config = dict(
    arch='resmlp',
    model='image classifier',
    dataset='rendered rooms with furniture',
    train_examples=72500,
    image_size=24,
    crop_scale_min=0.8,
    horizontal_flip=False,
    targets=['wall colour', 'floor'],
    num_classes=[12, 32],
    norm='rmsnorm',
    norm_position='pre',
    hidden_act='relu',
    mlp_ratio=2,
    parallel_block=False,
    inner_norm=False,
    moe='soft',
    num_experts=8,
    moe_every=2,
    expert_mlp_ratio=1,
    slots_per_expert=1,
    shared_expert=False,
    patch_size=[2, 2],
    layers=12,
    width=256,
    mixing='cutmix',
    loss='cross_entropy',
    residual_init='none',
    optimizer='adamw',
    learning_rate=0.0011,
    beta1=0.9,
    beta2=0.98,
    eps=1e-10,
    gradient_centralization=True,
    max_steps=20800,
    batch_size=128,
    epochs=36.7,
    lr_schedule='wsd_sqrt',
    decay_fraction=0.3,
    final_lr_fraction=0.05,
    warmup_steps=410,
    weight_decay=0.08,
)
Rows from block 9 of a small image classifier, named by matrix and row number. Rows with one number within an expert belong to one neuron, the router's apart. Each number is 128 + 32 x the weight over its row's rms, rounded and kept within 0 to 255. All counts start at 0.
Before each expert's rows are labels from the 100 images, of 14976, where the router gives the expert most weight on average: "strongest on" is what is common among them; "patch colour" is the nearest of a few named colours to the mean colour under the peak. Only what is clearly more common there than usual is listed. The data: rendered rooms with furniture. In brackets: how many of the 100.
# router: slot weights (model.blocks.9.mlp.router.weight, 8x256), inputs 86-171
# up: expert up (model.blocks.9.mlp.up, 8x256x256), inputs 86-171
# down: expert down (model.blocks.9.mlp.down, 8x256x256, transposed), outputs 86-171

# expert 4
strongest on: brown walls (100)
patch colour: black (62)
router.4 [132 131 116 132 128  87 105 131  88 138  69 116 121 115 173  86 127 141 109 114 151 128 147 163 128  95  87 104 119  88 155  84 134 176 118 136 118 119 131 175 157 148 104 125 113 129 138 120 101 109 123 141  42  94  87 133 172 166 116 101 155 113  97  86  75 115 108  90  90 113 127 148 185 103 109 128 131 111  47 159  82 102 126 146 167 129]
up.0 [165  80 185 131 112  76 104 151 129 141 118 116  98 105 136 107 148 120  80  76 110 173 119 129  98 115 121 171 181 151 181 151 169 189 129 181 111 160 112 144  99 165 127  93  99 209 129 153  37 111 126 119 134 126  83  97  86 132 180 112  84 126 132 116 126  76 212  88 133 101 145 120 148 139 100 151 132 148 141  88 104 123 125 137 113 137]
down.0 [131  81 110 136 117 105 146 106 125  98 104 118 156 160 135 128  72 146  47  99 141 151  95 150 150 125  84  95 201 115 159 124  61 140 106  87  98 186 125 134 127 145  33  89 149 134 126 180 139 157  83  91 143 144 163  55  89 141 149 146 118 109 114 144 105 140 152 122 125 118 106  77 127  88  90  88 101 125  58 112  55 117  35 194 103 133]
up.1 [102  57 151 132 169 166  98 137 170 175 131 128 155 146 118 121  67  90 159 132 127  70 146 123 136 154 137  79 165  95  82 125 172 132 105 166 190 129 135 140 127 114 161  97  86 145 115 105 156 154 110 134 111  95 101 118 150  93  89 114 116  96  96  98 198 194 125 174 157 143 148 180  75  97 165 164 165  99 127 138 139 173 111 143 145 149]
down.1 [100  48 166 118 178 163  96 182 176 194 117 118 159 120  98 128  96  60 183 131 140 109 169  90 126 145 174 124 124 123  99 136 167 102 149 111 219 122 128 138 109  92 227 129  65 145 133  99 120 134 116 124 133 141 132 117 161 109 128  88 113 172 145 110 165 192 112 195 165 117 140 161 101 131 198 167  82 137 131 222  81 139  81 164 143 142]
up.2 [ 78  71 139 139 174 134  71 110 163 109 183 150 103 147 140  99  94 114 186 114  99 115 135 108 144 157 105 125 119 129 152 137 137 153 118 125 143  87 117 119  85 103 195  89 107 116 141 179 137 171  97 169 143 142  85 103  97 132  59 123 205 118 108 106 151 115 166 110 148 137 115 118  92 132  82 166 118 143 178 152 109 169 106 125 164 173]
down.2 [ 86 112 119 145  82 119 125  94  82  57 120 153 109 147 186  70 133 127  92 119 127 124 150 111 110 172 124 177  74 115 132 169 155 177 109 113 141 117 138 103  72 151 123  63 133 105 105 115 150 128 189 196 177  55 150 134  98 182  89 149 176 124 124 115  83  81  87 101 110  88 154 100 114 120   9 154 104 111 120 146  78 123 135 115 154 147]
up.3 [ 73 141 149  84 148 134 135 128 131 168 167 118 147 132 104 178  74 147 119  98 137 150 138  80 152 138  99  99  67  89 121 143 163  88  98  82 174 158 135 127 123 131 154 169  97 185  93 136  35 140 136 138 115 124 125 132 145 131 123 110 175 123 153 100 159 164 151  86 134 143 132 130  84 138 156 131 121 130 132 145  99 118 146 142 147 213]
down.3 [103 139  92 106 139 143  96 136 161 160 150 123 208 127 117  92 103 133 168 129 139 159 133 133 145 128 180 111  75 123 164  95 102  81  78  96 255 114 114 102 144 108 140 138 123 113 216 133 151 123 131 177 139 132 143 164  90 141 109 101 142 161 120 166 118 148  97  43 160  96  97 118  76 147 156 174  75  97 152 164 115 125 220  93 138 158]
up.4 [163 140  81 108 138 138 135 136 150 153 126 125 191 189  71 123 145 134 195 118 184 112 110 125 119  93 148 104 177 218 146  65 131  91 102 168 192 123  63 117 151  78 101 156 129 131 152 162 100 144 161 171  90 109 106 124 146  89 101 157 119 134 138  95 169 117 114  53 135 123 117 126 132 160 150 171 109  96 134  83 100 131 174  92 155 196]
down.4 [109 134 174 101 152 161  94 152 176 154 152 157 148 167  75 115 110  74 117 152 127 164 101 115  90 115 117 148 146 140  65 131 122 102 152 102 235 118 111 128 109 118 154 133  80 150 124 153 169 139  53 102 136 171 132 156 114 131 114  53 155 197 155 105 151 115 107  43 173 195 126 139 105 175 191 137  98 138 217 120 147  95 204  75  77 118]
up.5 [ 93  93 123 117 160  88 108 113 156 160 167 101 115  75 158 101 148 146 168 122 105 178 132 139  53  90 186 123 130 152 129 113 151 163 139 153 143  91 110 185 130 137 145 113 127 205 158 109 103 132 106 132  66 148  45 152 194 126  38 162 153 181 163 139 153 117 153 161 113  90 131 114 129  69 115 138 155  48 157 131 110 105 141 177 124 127]
down.5 [ 99 216 129 198 112 123 181 138 111 126 129 112   0 138 142 137 132 134  56 115 144 114 177 148 127 128 123 136  60  98 127 125 131 161 131  72  56 153 179 114  80 113 108  87 128 131 109 117 133 132 131 120 135 124 160 123 129 126 144 182 113 120 122 150 110  84 107  43 103 140  66 106 194  99  64  72 114 147 107 132  83 130 134 190 198 136]
up.6 [ 94 120 223 137  87 132 143 173 133 106 118 176 100 158  47 153 152 125 163 130 125 147 137 148 105 109 142  99  84 108 138 158 157  33 122 117 132 127 158 116 191 133 144 107  75  91 164 138 138 117 125  98 150 116 102 137 206 142  63 120 166 156 126 113 159 133 114 144 117  86 134 161 138 129 162 157  97 109 111 151 105 154 174 154 145  86]
down.6 [105 128 145 151 106  99 138 128 131 104 115 113  59 108 114 158 116 170 133 139 146 152 163 151 112 137 140 151  57  45 138 165 160 130 149 127 108 123 154 129 150 178 136 106 106 145 151 144 130 117 124 110 138 119 135 165 159 150 104 160 175 107 154 170 126 114 103 187 103 117 151  99 116 122 114 123 211  96 120 197 107 169 176 172 181 116]
up.7 [ 89  81 145 120 164 137  87  91 149 139 195 161 114 149 140 117  83 105 169 124 148 108 143 119 164 175 142 106 118 125 179 112 128  99 119 152 145  87  83  93 122  79 174 114 125 107 159 173 108 168 100 172 133 121  95 138 108 138  62 111 184 103  95  85 119 112 179 130 146 110 116 108  58 135  93 177 127 154 151 144 105 176 106 125 165 200]
down.7 [ 73 121 147 130  60 143  94 104 117  77 119 172 173 170 181 100 120 122 100 143 161 120 151 106 103 163 131 168  92 101 135 156 139 136 132 105 170 106 132  99  75 148 139  70 123 107 105 143 175 132 158 185 151  61 150 125  97 167  64 127 182 157 131  79 114 149 111  87 108  99 143 108  86 112  57 184 106 119 142 162  74 101 149 115 167 125]
up.8 [179  92 142 149 176 137  80 116 154  95 154 176  96 142  99 105  96 149 137 151  97 143  86 168 191 160  69 107 105 120 135 147 186 127 133 169 108 131 139 139 127 117 141 140 169  73 103 135  54 122  75 181  95 110  93  52 202 144  99  94 163 118 180  93 156  87 133 132 150 165 138 155 158 155  99  79 143  79 172 104 105 150  94 163 139 193]
down.8 [124 103  97 178 147  97 120 105 149  79 136 147 144 140 119  95 106 173 106 128 149 136 126 130  88 135 148 121  76 118 115 182 142 158 121 146 130 129 134 138 137 116 138 150 177 102 101 147 147 127 114 193 166 101 177  81 124 159 158 146 106 124 183 118 107  77 163 137 143 151 132 139 207 157  89  86 183  71  89  89  61 102  43 178 126 156]

# expert 2
strongest on: floor: wavy (45); teal walls (41); floor: rays (34)
patch colour: grey (59)
router.2 [167 128 132 160 127 139 160 166 128 159 169 175 122  94 144 103 112 141 176 127 144 170 130 129 108 130 207 101 174 108 130 184 186 153 127 142 150 135 133 199  85 165  99 129 139 144 127 125 163 195  77 159 164 108 169 162 159 137 101 139 139 176 100 105 156 124 167 135 173 171 212 186 133 160 136 165 150  93 177 159 130 149 101 145 145 121]
up.0 [ 76 163 113 186 126 171  81 177 109 111 129 116 112 116 141 138 123 183 158  93 138 147 172 120 123 178 137 153  85 141 112 119 146 148 146 128 118 101 195  48 119 101 140  94 129 125 166 129 111 120 140 109 132 123 156 125 144 148 183 125  91  89 157 136 114 204 119 116 103 102 171 122 144 151  95 127 130  94  90 188 145 126 129 133 107  95]
down.0 [110 116 137  55 126 134 152  90 130  99 175 105 117 130 113 146 130  70 123 131 122 109 161 155 124 156 108 102  93  71 161  93 115  86  83 117 118 155  94 139 151  96 124 141  84 127 171  87 143 138 146 125  83  87  50 103 123 139 101 127 134  58 120 161 107  96  34  95  75  97  94 133  61  98 156 104 137 128  99  87 125  96 131 117 125  69]
up.1 [204 118 117 120 106 111 142 146 149 154 112 123 176  91 167 113 126 217 176 148  69  67 104 163 115 140 125 112 153 119 186 148 109 136 124 132  85 121  79 144 135 185  80  88 172  78 144 115 146 119 141 158 142 136 123  85 182 102  86 136 159 146  94 140 162 121 169  99 155 167 135 134  96 163  91 129 147 113 140 133 179 138  92 116 141 186]
down.1 [ 98  92 132 100 166 126 137 142  69 121 109 193 104 141 156 135 154 119  92 132  94 118  63 130 145 131  52 105 106 116 124  63 143 111 158 135 120 115 151 121  86 159 110 126 116 127 118 118 158 113 153 136 140 142 114 140 143 142 107 117 133 164  78 112 130  79 136  98 124 135 102 151  92 128 126 171 152 159 129 190 132  88 132 132  87 162]
up.2 [194 130 130 155 166 116 158 144 145 132  97  15  81  78 162 136 158 127 124 159 152 120 128 163 139 161  67 123 133 127 166  67 157  93 106 149 142 185 122 145 164 131 165 177 135 169 146 145  62  90 122 149  89 108 129 115  99 104 116 186 160 128 103 146 144 161 115 114  88 150  86 126  92 160 145  94 142 157 114 127 162  97 137  84  89 138]
down.2 [155  91 103 123 179  88 144 153 159 109 196 120  89  93 133 125 121 128 143 207 141 176 102  72 132 153 142 132 137 159 113 142 178 150 101 155 122 158 148 175 103 174 169 124 135 140 182 140 141 160 116 119 151 152 182 156 115  88  96 172 152 180 139 141 149 134 180 145  98 137  98  97 168 155 140 128  91 184 152 160 101 116 116 129 116 119]
up.3 [149 142 111 156 149 108 100 152 182  54 145  63 159 155  99 136  98 101 141 120 100  59 140 109  93 131 117 110 145  87 131 138 120 157 136  84  97 130 158 134 114 168 137 132 182 166 119 119 122 140  96 109 116 165 138 111 134 111  79  54 147 105 149 148  98 141  75 139 131 124 178  91 167  41 125 118 148  82 162 140 110 187  91 128  86  79]
down.3 [133 133 135 161  90 157  84 140 130 123 113 147  25 143 145 130  68 137 121 104 104 148 128  79 128  56 155 170 128 178 117 130 159 163 144 111 154 117 133 112 113 145 138 115 136 157 110 113  81  84  80  96 150 130 153 125 137  85 153  95 127 117 194  78  88 142 148 181 137 119 139 139 181  76 131  99 131  90 118 126 174 169 144  92 156  92]
up.4 [134 108 116  96 181 162 128 103  99 160 126 110 131 128 149 148 162 122 116 122 110 161 187 137 197 147  89 176  94 193 107  96 154 125 136 146 118 150 142  70 135 101 130 198 168 137  92 139  91  24 159 176 127  79  95 156 131 168 169 142  64  85 130 144 150  83 157 132  85 138 132 151 129 132 108 140 182 128 133 103 106  97 171 153  55 140]
down.4 [146 143 102 199 162 114 161 176 137 156 177 123 154 111 154 173 136 166 115 184 148 153  88 115  73 141 167 111 142 139  92 189  95 160 130 146 146 110 127 141 108 177 165 124 195 112 118 122 139 136  93 139 186 179 137 161 139 132 126 163 146 191 160 147 180 129 163 142 156 167 115 112 138 170 134 132  75 147 202 123 114 152 124 128 159 150]
up.5 [ 95 186 131 181 126 107  89 116 192  64 108 102  99 156  70 107 113 145 166 179 143 123 218 106 114 130 138 160 140 114 180 176 137 111 163 126 147 112 147  97 182 124 134 108 195 137 132 176  64 121 114 137 134 146 145 151 137 119  74 107 115 106 180 140  86 157 127 120 142 119 146 119 121  86 137 134 167  86 171 122 160 125  85 106 125  90]
down.5 [143 111 123 164 107 100  97 163 130 100 132 108  34 120 145 190 103 144 109 145 141 105  96  96 115  79 117 106 117 114 108 104 115 127 121 105 117 110 105 138  86 168 136 158 165 152  78 140 136 141  96 115 167 178 140 133 150 102 119 113 177 121 167  83 167 112 138 129  98 116 104  97 178  79 122 118  87 123 140 135 111 122 130 137 143 142]
up.6 [116 106 152 148 160 119  92  82 169 123 105  56 124  79 134 140 113 137 164 175 155 164 145 177 154  72 120 163 137 109 123 225 123 106 164 128 109 100  96 143 194 182 146 192 149 152 110 191  71  89 157 174 122  86  83 202  60 155 124 143 128  70 136 111 131 122  83 106 115 120 110 137 140 143 114 139 125 155 102  49 129 106 147 127 115  91]
down.6 [185 147 113 181 118  70  95  67 173  71 147 105 108 103 145  98 148 160 118 175 177 150 131 151 130 114  96  91 162  86 133  79  99  81 138 176 102 148  91  94 140 166 150 148 122 171 183 188 131 171 151 168  85 148  98 127 112  90  97 165 172  77 108 101 151 168 132 104  99  86 157  78 117  88  99 159 171 100 123 132 162  84 104 118  73 110]
up.7 [138 144 136 129 212 107 131 142 163 177  95  82 152 112 134 146 129 113 133 186  77 105 150 150 104 116  98 173 126 132  96 144 148 107 136  72 166 131 124 145 160 184 143 157 148  97  99 139  90  27 150 161 165 110 104 182 153 111  89 108 101 132 134 160 132 113 151 133  74 150 107 149 146 145 134 108 187  96 123 111 168 140 220  88 109 170]
down.7 [108 141 135 158 131 129 164 165 108 146 196 195 129 114 168 115 120 179 138 151 160 175 112  88 126 112 167 111 160 170  78 175 133 191 109 146 120 140 145 146  77 147 163 108 186 154  92 162 151 154  54 112 154 162 143 100 132 104 145 176 143 187 109 105 157 154 173 164 183 172 146 133 129 157 134 151  87 109 236 148 121 140 128 123 148 129]
up.8 [147 159 133 101 121 192 123 157  81 102 166 154 176 148 101 131 178  80 151 120 134 159 130 108 151 101 136 136 114 157 153  80  78 118 172  80 142 129 156  90  97 110 137 143 139 162 132 119 145 139 155  67 181 128 152 130 144 141 172 130  74 146 149 141  90 155  42 162 138  99 114  78  98 167 124 140 145  74 114 145 119  97 134 121  97  92]
down.8 [118 149 160  81  83 195  92  90  92 135  73 129 133 149 120 115 147  56 139  48 133  89 151 145 173 136 120 134 108 104 162  99 117 103 147  65 103 163 109 125 186  64 103 132  58 140 139 116  96 139 142  88 118  69 130 124 152 152 163  67 104  94  85 134 106 138  47 139 113 135 129 150  81 119 101 118 158  74 106 104 134 142 129 114 130  71]

# expert 0
strongest on: pink walls (86)
patch colour: pink (27)
router.0 [ 77  89  81 117 119 131 111 100  95 123 104 113 118 106 125 102 105 136  77  73 126 158 102 138 198  72  34 110 149 115 128  63 103 155 107 130  98 110  75 135 158 133 124 140 142 142 108 129  78 157  87  93 107  67  75 133 135 118 116 111 106 138 140  98 116  93 117 110  87 114 136 109 128  99 100 105  74 157 102 140  81 110 129 134 162 119]
up.0 [112 149 128 146 153 132 143 111 128  77 124 142 135  95 158 145 119 134 193 144 166  10 165  53 137 132 139 128 164 118  66  88 132 123  87  86 118 151 159 143 113 111 119 141 117  88  63 154 188 111 136 139 111 151 129  96 115 162  83 126 193 108  87 113  99 128  59 120 143 142 143 168 124  63 131 138 167 107 131 129 155 177 124  97 117 159]
down.0 [ 99 165 107 132 128 114  90 121  99 146 161 114 158 156 136 169  82  91  76  92 171 116  86 129 136 116  77  71 207 110 131  90  39 126  57 149 141 107 155 114 152 125 143 116 137 122 126 140 148 163 123 129 127 176 122 178  89 143 146 132 156 121  54  96 151 127 111  37  84 150 107  88 120 148 118 162  82 109 169 144 115  68 114  52 120 176]
up.1 [ 66 105 115 119 132 127 140 145  80 138 120  98 115 171 142 120 103 121 160 115 143 103 183 109 160  94 102 165  99 138 147 121  86 150  95  44 135 134 186 116 131 151 136  42 149 128 172 138 150 130 196 114 165 182 165 168  93 159 159 141  94  83 123 133 111 150 152 119 102  74  96  95 120 127 149 122  92 149 105 167 108 117  96 155 169 151]
down.1 [126 154 105 179 157  83 139 143 160 137 158  85 101 136 163 135 144  95 133 152 171 169 205 136 114 145 161 129 155  87 146 125 153 141 143  80 201 166 105 112 110 204 183  85 126 162 130 157 129 130 149 135 119 106 118 162  91 121  46 122 126 126 121 136 113 150 126 103 102  99 122 101 131 128 144 174 155 118  58 139 101 135 213 146 114 128]
up.2 [100 124 150 123 101  74 137 137  47  70 128 161  83 121 160 109 141 142 153 115 185 140  93 166 108 154 158 136 149 134 147 123 101 119 106 100  82 140 145 141 147 160  62  42 176 155  98 142 144 127 206 128 181 112 128 170  97 189  87 127 173 163 111 153 172  96 104  93 149 109 133 126 142 114 108 136 173  93 137  62 160 160 140 180  57  97]
down.2 [142 162 130 107  78 164 132  98 102 124 112 158 112 132 144 152 117 142 120 102 124 142  51 163 174 115 105  99 179 108 156 138  77 175 141 159  77  85 128 136 160 136  41  83 192  85 192 105 156 129 126  75 180 112 139 188 137 176 141 144 157 106 140 174 161 112  85  84 151 107  97 107 173 114 131 101  92 138 152  49 156 160  97 157 127 113]
up.3 [124 188 120 153  88 154 137  99 108 166 105 131 213 107 114 148 126 193  86 100 166 127  97 120 118  75  83  95 126 109  97 104 116 127 140 155 143 125 104 123 205 106 113 186 145 109 154 131 117 138 106 141 103 114 119 143 162 176 185  93 144 148 164 141 144 115 138 127 131 179 152 142 176 121 179 121  92  83 110 103 154  97 127  79 149 110]
down.3 [160 200  88 124 117  89 200 141 107 162  98 120 213 143 128 147 156 178 154 148 143 130  76 162 120 200 140 120 140 143 182 122 121 121 139 206  93 145 142 145 154 163  73 152 131 113 171  95 126 102 158 125  87 151 100 131 185 134 161 154 138 140 164 189 159 143  93 147 126 179 138 160 202 197 173 100 184 137 155 124 137 106 107 108  81 154]
up.4 [194 151 110 128 114 149 122 135 113 141 119 100  90  91 121 142 222 142 166 171 165 132 142 185  62 101 115 102 144 102 100 147 111 152 160 119  65 123 165 179 138 152  89 139 101 173  93 101 154 158 126  46 141 112 134 152  84 117 175 236 103 118  78 115 104 130 122 169 122 171 127 126 167 174  78 109 110  91 128 141 128  92 185 104 131  88]
down.4 [155 146 114 103 136 199 116 134 101 172  83  82  29 111  83 156 197 138 105  77 130 164 154 137 154 107 139 144 146 109 118 119 100 136 183  72 105 121 182 143 161 141  83 123 123 101 141 125 152 116 129  19 110 142 146 124 137 131 192 185  43 110  98 124 121  79  75 104 119 127 142 164 199 125 116 107 127 129  73 109 112 150 195 182 132  68]
up.5 [122 170 150 120 135 144 106 106 140 176 154 134 145 114 145 170  98 177 102 104 130 122  87 123  78  83  73 142 166 158 119 129 101 160 115 131 114 153  95  97 137 104 109 146 171  83 115 169 123 142 167 115 123 161 121  85  89 179 163 108 221 116 125  78 172 111 102  84  75 174 114 100 158 130 105  67 130 155 135  89 144  95  82 103 143 143]
down.5 [152 143 103  77  92  39 163 125 104 113 118 109 205 161 136 116 126 182  65  52 127 140  73 124 112 131  76  91 172 133 109  83 110 122  47 166  90 142 146 101 110 116 107 168 118 117 106 127  87 126 165 126 119 155 122 143 108 139 100 116 161 125 108 140 128 134 106   3 101 110  93  60 135 128 116  98  90 130 161 135 135  88  87  97  99 181]
up.6 [115 146 145 132  58 118 167 121  44  69 133 154 142  92 186 117  98 136 168 138 144  93 129 103 113 154 108 123 152 181 146 148  76 162 164 162  76 136 100 148 129 166 104 109 149  64  63 133 129 114 154 120 127 111 130 123  90 155 130  81 199 114 149 168 118 110 157  85  98 189 118 123 121 155  95 108 136 117 165 125 159 158 109  86 116 136]
down.6 [112 184 105 154  92 115 152 125 107 173 112 137 230 129 111 115 157 146  68 113 152 166 120  97 166 114  92 105 161 134 125 123 101 145 105 177  73 113  95 104 162 149 106 174 133 135 140 151 117 129  83  88 109 140 118 129 135 111 136  96 108 131 101 153 103  67  99  68 128 119 120 106 129 152 109 124 107 118 154 115 134 136 232  17 175  91]
up.7 [117 188  89 162 104  60 190 140  69 157 175 127 157 122 144 179 109 174 138 167 153  84 115 141 118 218 146  99 125  83  81 128 113 115 126 126 120 137 162 128 165 134  65 156 116 159  98  94 157 154 103 125 152 140  87 139  95 162 101 128 121 108  86 194 157 167 167  97 120 119 126 136 128 112 177 113 146 138 128 111 128 127 187 116 105 113]
down.7 [113 199  99 155  91  97 132 123  56 138 136 179 156 123 164 157  43 130 116 128 119 112  77 119 128 120 141 111  89 129 104 117  57 107  98  60 137 121  98 116 139  89  42 105 136 148 108 133 168 141 134  87 131 144 139 141  95 104 135 143 107  83  93 149 133 189  94  75 157 101 109 127 157 108 129 129 136 157 100  91 116 176 158 136 123  68]
up.8 [ 65 153 111 128 121  80 130 126  46 103 152 136 110 103 167 150 119 148 176 116 162 128 134 166 120 169 132 112 103 131 121 161  77 131 112 111 111 105 123 134 163 107 114  97 177 152  79 116 121 147 135 117 190 129  90 180 121 161 115 119 130 134 115 157 148  91  75 125 175 137 113 140 112 124 125 155 180 130 101  76 171 146 139 123  97 103]
down.8 [145 163 152 141  65 135 141 116  74  91 139 164 138 121 135 149  81 111 107 119 154 115  77 162 150 136 129  87 157  96 142 135  93 106 153 143  65 143 105 125 102 112  57  71 143 136 119  99 181 145 119  78 175 126 126 169 127 135 131 134 153 138 132 166 141 142  74 146  99 121 126 101 141 124 161  68  90 153 164  63 159 141 118 136 107  36]

# expert 3
strongest on: grey walls (100)
patch colour: brown (65)
router.3 [115 120 124 104 151 112 111 106 128  90 135 166 113  96 126  91 148  75 129  29 138 130 139 156 186 119 146 151 135 108 116 130 148  58  63 117 154 129  48  98 117  92 131  91 120  91 106 161  82 109 118 136 118 108 112 146 139 129 103  52 156  68 124 110  86  93 134 128 108  20 210 106 101 104  99 158 109 111  64 131  76 116 136 101  99 139]
up.0 [137 125 111 153 136 129 186 102 140 148 125 139 153 143 145 138 103 133  95 201  87 156 128 106 113 172 136  83  99 133 104 128 110 160 109 113  83 126 205 117 135 116 152 136 115  86 127  54 163 148  90 123 176 119 113  90 125 109 128 197  65 166 111 152 125 157  93 173 123 202  26 121 179  87 142  49 193 134 113 125  94 105  89 160 150 137]
down.0 [ 74 134 119 147  76 132 179 175  50 161 103  99 179 138  92  91 122 146 118 137 130  76 124  93 164 108  74 106  68 102 117 128  97  79 113 119  57 142 150 150 126 125 119 113 126 164 127 138 106 135 160  92 149 127 174 142 129 135 139 160 121 117 113 118 107 145  93 139 121 106 142 112 158 112 158 109 140  94 106 106 147  85  66 128 100 115]
up.1 [ 81  74 147  90 111 165  99 146 141 134 145 154 141 152  60 193 173 118 186 141  81 167 145 150 134  73 143  49  84 115 133 169  97  82 170 133 145  24 130 113 140 103 153 131 147 113 107 157 129 103 154  69 133 128 112 158 195 127  85 116 129 129 148 124 167 131 101 179 160 137 111  93 107 144 187 162 130 132 127 118 147 124 167 109 114  87]
down.1 [131 121 117 125 129 179 120 161 118 141 107 129 152 135  88 166 133 141 143 106 117 119 115 111 129  83 125 135 112 127  74 119 116 104 155 154 127  96 109  89 142 128 150 155 115 141 113 139  92  82  80  68 137 150 124 155 123  73 124 136  92 119 151 138 131 175 149 255 172 118  87 142 113  95 202 109 136 123 127 119 181 144 154 121  76 131]
up.2 [129 159 121 116  84  98 181 101 107 127 121 113 164 107 153  99 125 211  96 144 139 112  90 106  84 162  78  83 190 177 120 141 108 206 166 165  69 152 135 147 122 154  60 119 155 115 109 118 107 170 142 135 110 137 148  98 138 157 171 151 179 114 156 166 160 127 113  94 135 167 122  97 134 109 132  51 158  74 158  49 182 101 113 100  79 147]
down.2 [ 96 201 135 110 101 165 169 136  89 119 129  95 251 136 108  96 152 171 122 113 142  98  80 120 125 124 143 131 197 132 146  99  89  96 121 140  54 121 139 121 109 139  58 148 114 121 121  98  99 158 168  86 127 120 152  89 122 138 112 140 113 143 156 132 114 143 172  93 156 127 141 134 148 117 171 122 105  89 165 111 140 111 114 115  99 115]
up.3 [134 163  92 165 150 172 131 135  98 139 136 116 170 113 137 140 148 122 211  86 130 124 113 175  92 132 240  96 103 130  73 107 154 106 155 131 154 145 108 153 147 156  77 175 155 116 145 115 108 112  62 113 121 176 138 181 126 180 110 105 148 125 125 120 144 144 102 113 191 150 139 181 117 142 149 115 128  94 139 148 110 134 180 110  90 131]
down.3 [121 202 121 149 160 137 153 164  90 156 144 159 168 103 115 168 120 152 116 175 131 144 105 115 112 100  86 131  53 150 121 143 120 130 147 125 151 104 178  96 119 110 102 153 115 191 145 103 136 131 165  90 147 135 147 139 155  78 154 162  88  81 123 178 139 235 146 172 132 117 121 156 151 128 191 104 135 147 103 100 211 139 185 168 122 132]
up.4 [158 142 139 123 137 159 156 111 132 152 163 111 209  98 167 154  93 119 134 121 165  76  89 145  94 176 129 102 129 135 118  94 136 134 109 105 150 165 129 153 117  87 114 144 100 217  89 139 115 210 136 152 136 184  81  93 129  87 102 155 109  68 133 148 127 234 140  77 104 127  89 139  87  64 120 113 130 175 112  83 149 132 146 149  99 139]
down.4 [137 198 151 103 141 150 134 122 166 148 147  93 255 120 127 134  69 121 135 111 137 133  99 113 173 162 157 150 148  97 131 123 144 128  74  93 123 135 138 123  87 110 134 179 126 138 113 133 121 153 158 158  73 119 123 109 110 122  66 122 115 109 135 141 163 194 150 134 133 114 124 128  81  72 216 146  77 157 153  95  91 132 129 167 162 170]
up.5 [166 155  93 169 137 116 185 105 103 130 143  78 168 141 150 148 103 128  53 155 156  67 127 136 132 199 105  92 155 129 153  74 124 156 117 139 128 135 165 166 157 222 102 110 116 211 131  74 105 162 149  92 109 159 111 121 150  93 150 137 101  78 132 180 132 160 154 102 134 163 120 149 134 103 150 118 155 119 155 124 142 141 171 119 100 163]
down.5 [155 255 126 192 110 132 186 121 108 192 116 111 252 118 129 114 112 144 123 148 152 161 122 107 140 122 151 145 128 134 130 151 139 138 107 137 149 170 158 141 113 107 105 142 114 159 184 129 119 131 137 128 115 138 144  96 147 107 193 146  85 133 119 165  92 173 140 126 107 138 137 130 175 150 172  92 129 134 151  74 128 110 200  78 126 114]
up.6 [140 137  81 179 151 128 118 101 123 157 126 144 169 156 170 137  87  96 137 138 135  91 111 117  80 166 165 115 128 155 147 110 109 190 151 124 121 108 147 126 161 164 120 126 151 124  86  77 144 142 113 133  90 171 108 136 119 144 135 136  60  78  89 114  98 145 196 128 160 145 127 176 140 108 119 102 184 112 135 146 117 117 125 145  94 135]
down.6 [173 214 103 162 124 112 169 112 121 172 121 103 222  81 137 127  91 120  80 121 122  86  72  69 155 123  81 125 121 138 107 129 142 144  90 141 162 151 141 140 136 147  96 152 109 134 181 104  99  96 111 111 108 148 130 109 103  83 150 130 120  66  72 148 107 203 126 103 102 138 135 130 143 141 137  72  81 144 128 113 133 145 192  86 150 129]
up.7 [156 139  91 118  78 127 123 160 140 156 159 147 151 194 114 188 161 166 143 173  68 185 118  79  57 159  87 114 152 157  91 137  83 156 142 101 131 133 127  78  95 139  79 135 109 115 109 132 193 137 152 111 140 137 101 129 124 110 138 147  94 145 114 163 147 147 101 123 173 186  63 110 144 105 142 132 176 135 188  50 139 121 132 102  57 115]
down.7 [ 93 128  90 114  56 141 121 157  82 134 117 117 182 197  97 126 126 118 111  98 104  85 109  70 175 103 106 107 107 124 106 114  80  68 126 122  94 127 130 137 124 133 113 138 111 129 108 132 113 135  91  69 146 131 171 167  90  95 124 113 111 140 118  77  86 145 114 110 123 106  94 109 141 120 142 137  87  94 135 138 142 102  96  91 108 105]
up.8 [151 125  74 170  95 109 115 105 139 124 117 164 133 146 121 122 105 138 162 116 109 154  96 109  68 133  92 168 120 151 156 170 138 114 108 177 139  82 106 105 111 156 123 129 135 162 197 149  96 100  75 138 101 145  26 155 116 128 113 115 112  86 112 193  78 128 113 134 194 120 154 129 133 110 145 134 149 103 142 113 142 152 130  80  27 137]
down.8 [105 197 103 221 104  97 133 156 104 139 135 143 178 141 114 169 117 178 119 165 167 151  91 152 125 163 121 111 147 130 137 114  87  54 172 114 178 118 101 116 191 172 125  98 186 146 143 183 118 112  71 126 101 138 148 199 149 132 129  75 157 160 165 186 172 154 118  89 144 151 122 145 159 173 210 126 139  94 129  74 182 140 138  25  85 109]